config.yaml
encoder_arch: "squeezenet"
loss: "softmax"
embed_dim: 384
encoder_kernel_size: 3
encoder_widths: [96, 160, 288]
text_encoder_bias: "none"
text_encoder_inner_norm: false
beta2: 0.99
decay_fraction: 0.4
final_lr_fraction: 0.1
Rows from block 4 of the image encoder of a small contrastive image-text model, named by matrix and row number. Rows with one number belong to one channel. Each number is 500 + 40 x the weight over its row's rms, rounded and kept within 0 to 999. All counts start at 0. Numbers have three digits each.
After each channel's rows are labels from the 100 images, of 14976, where the channel reaches its highest value: "peak at" is the part of the image that holds the peak. Only what is clearly more common there than usual is listed. The data: made-up road signs on poles.
# sq0: squeeze pointwise conv (encoder.blocks.4.sq.0.weight, 40x96x1x1), inputs 0-19
# e10: expand pointwise conv (encoder.blocks.4.e1.0.weight, 80x40x1x1, transposed), outputs 0-19
# e30: expand 3x3 conv (encoder.blocks.4.e3.0.weight, 80x40x3x3, transposed, each kernel summed), outputs 0-19

sq0.7:449499503453489578474527491430524515473489472470529422485468
e10.7:466513561562479504539467516525561487461495443455594451562547
e30.7:518478609501456458480519473488444498480451508489468484512493
peak at: bottom centre

sq0.0:512455510516484486481529543510558544466526523463565509462494
e10.0:503487515444510503503474484541489489528492534515497472491510
e30.0:548529493462426572517444475456477468537472509515456431441541
peak at: bottom centre

sq0.17:528487447545551443441486446510465451533508527408485479465462
e10.17:486571490536544477521447556449507536525523521509417501482468
e30.17:549488567524460484562462490509493534523571554471578484496493
peak at: bottom centre

sq0.20:506535464496511471484466509498455482468475530538519499573483
e10.20:524479474497488513498448484484506523520499473522528515574472
e30.20:538472519491454477520562551475540547507485468446476515456523
peak at: bottom centre

sq0.4:438544532561489449482573491498513502507548538538530523518490
e10.4:598548422362532511515469470484438493501560546480497474510521
e30.4:501437383458529492403465485428473452471526470468487447456455
peak at: bottom centre

sq0.16:501523491535541526487512515504558506535472470494511492490542
e10.16:474590446425521585536458487490482473477476569494514449499452
e30.16:540518444523490515490486536491488531593517471450477526491532
peak at: top right

sq0.1:486468506461540451544452519576519550450578468494495464434494
e10.1:477499549516450512501468483490449545547487529508514548439524
e30.1:433464472440485567506516415476506482474510495478514494479521
peak at: bottom centre

sq0.13:494467430552429512444449394490534485525484541527521508517485
e10.13:589507533483463428483510581591496459489563522511540500533526
e30.13:571506611475429500472501504459501515434504508514436440469494
peak at: bottom centre; top centre

sq0.5:510573528494526560474552574482519480500535480538440570507543
e10.5:511431489520464487536452440450484488474460460431494552457445
e30.5:404447470466538473522465465459526426554473480523464451456473
peak at: top centre

sq0.6:485487489507554449547501475537516504488520500470502452456417
e10.6:454578475542557568538495522506487487554488533563461454464489
e30.6:534487447469460514469474502463508545538559501544537459499495
peak at: bottom centre

sq0.28:501505445541553513503474559491527450495529485503522549463479
e10.28:511445553498495473499480460561505522510514511487541554474529
e30.28:484522544462480492496495493444461439491432454453499498403487
peak at: bottom centre

sq0.35:508471460530505485469553522525540513502465556496493532512476
e10.35:526552500446519458416498525545512595478579541481486454539533
e30.35:538491628500452503500577491491495535457472429467485478484522
peak at: bottom centre

sq0.10:466542544599484511461454510476512444583462595506514503496506
e10.10:558551519534574555491489522453431445545524559522508470490428
e30.10:506526535509458553529491493450466511554503444500438499455538
peak at: bottom centre

sq0.27:487492498521425463610491505564542546464516567509447484548560
e10.27:512540477482517435477525456558471523530570484509521528505528
e30.27:566492470486487460413515515458504491430503444550432465477495
peak at: top left; top centre

sq0.37:529509495473514492517496526504467513504474556501497474545511
e10.37:472563477475576548414494441431496528460536489509532467485452
e30.37:571496471495455513409533443521469483563535385422577482479521
peak at: bottom centre

sq0.26:515498499519474520480475491473438500535529489524524534477512
e10.26:511499551482437509583433566499476479516512491473436546446484
e30.26:541549460476499531452543497406503541485489523506462484414533
peak at: top centre

sq0.32:474483460515501465440458527505512519460561488471445491505470
e10.32:496536486508419464519454488490499513514424470490412542488528
e30.32:515509559563531500559479483432532515490552466488501470381509
peak at: middle left

sq0.14:524527579572476578506480434529519518508504519476538451500503
e10.14:467436590518448474496505492511565486469529509439539526482563
e30.14:543519527513403496474486528459491507470506487514448424442473
peak at: bottom centre; top left

sq0.18:487556560524466558476473477466485447469478524479520514527509
e10.18:536494475558442471504494499520446453463505513441492478535431
e30.18:472463573541445545518499498507473517505492525487455472504508
peak at: bottom centre

sq0.31:458553569523500574525445406533497472510526552500498467500441
e10.31:536458561573449470469455452507467525530521549501517443550450
e30.31:450504515528433479520527480447479500504468449496475518458486
peak at: bottom centre

sq0.12:555538533415470534551471460491441532453527463517541514499504
e10.12:509498550481446523453575447497537474478482437477430584565487
e30.12:504561410473485488537508554450505490491459502473510464464468
peak at: top centre; top left

sq0.8:558437471480483491478487568501502471517542500490603529444457
e10.8:466489554481474518457539572574539475505529499492517561498548
e30.8:555567488445472524522427482525508461433473486453535408428459
peak at: bottom centre

sq0.34:525491466461501481533488502512564532475490525500525480535503
e10.34:474530510477546541477489543532521480432566514467553528549568
e30.34:571534558514430495490500503552472445533509471474507479489513
peak at: bottom centre

sq0.38:482480492527510547513521481502508582487597529594506495516499
e10.38:496482511463517461524501454542537450571471490525558524523562
e30.38:496510450445451512505456506486529466504481536564409446487529
peak at: top left

sq0.39:518476515561456485499515412574432459494504544486468494459473
e10.39:520475518509453464534448538536473446561490559518381508457562
e30.39:492475458462486541480468485379511503477538460541466465461516
peak at: top left

sq0.22:576492446416465511475414447446483503464501485502553449449484
e10.22:496462555498498530532579527564520451467493459393525521491576
e30.22:578520491494521538564513468461492516538490521479485550457525
peak at: bottom centre

sq0.29:461458507473536507479454487488531546428561512468477523501458
e10.29:519485556489487514474499473517460573545510476494480510481510
e30.29:427481534455520505516549520492557508435454460460489476432487
peak at: top centre

sq0.33:494506515499516483430580531477519569533442505508518507456477
e10.33:505533542487474439540500576506480589483477467482523504519549
e30.33:518439576483493497457446504459536561523531489538477504480536
peak at: top left

sq0.24:469487489514566551535503489468557473489478490437465472467525
e10.24:478461536569473540487420518521501490509479477433532465517546
e30.24:458484526465503467510530479459454507531425511490491513497493
peak at: bottom centre

sq0.23:539508567451493470618480489532511552486537487480501488560490
e10.23:421527507477502523455568491529525532458499437477455490491507
e30.23:453561434465487474523530575473507509468469509460503497461492
peak at: top left; top centre

sq0.15:511484521507477518465502492464488440516536462593576478464389
e10.15:545438496475519487557565492558560472521525481540493502555523
e30.15:490571474502453570536521572472503535493470520511457449427516
peak at: bottom centre

sq0.9:422501516420500478525517583477525551519440459492471475524505
e10.9:406565428483478550475478474528465564422529444495510506426520
e30.9:522432505532540489436537489429503575531537452458481544456519
peak at: bottom centre

sq0.21:412502516609504498494536483543512453534537550498480546448484
e10.21:543492467505504526542494527497397511573563609579460485446498
e30.21:448405479466454577484503473396514480521512516525414484478530
peak at: bottom centre

sq0.3:561493602498498526538462450513483490522501472485483483503537
e10.3:467498536503475426458514560481544488454436469459497476551542
e30.3:427545443501462525588451571541466469495466533472542491515459
peak at: top left

sq0.19:431450611509480532552468418482497468483485508580437410564437
e10.19:483516575493442453553490489521506468529504503481534444562518
e30.19:444540436526501489501532613456487566513487500487454503500523
peak at: top centre

sq0.30:491517467450541489458464490437507502495497509480444538545521
e10.30:479438541520432501525494558464501483475474457407450578533513
e30.30:488451583476526519559529459462529524542493485461505528415550
peak at: top centre

sq0.2:588577481432478532481456503452509478486515475498444559547545
e10.2:479464483519414516526486531494479504485450487452495521566493
e30.2:508510485510445459568459519518543444520477506468548421455463
peak at: top centre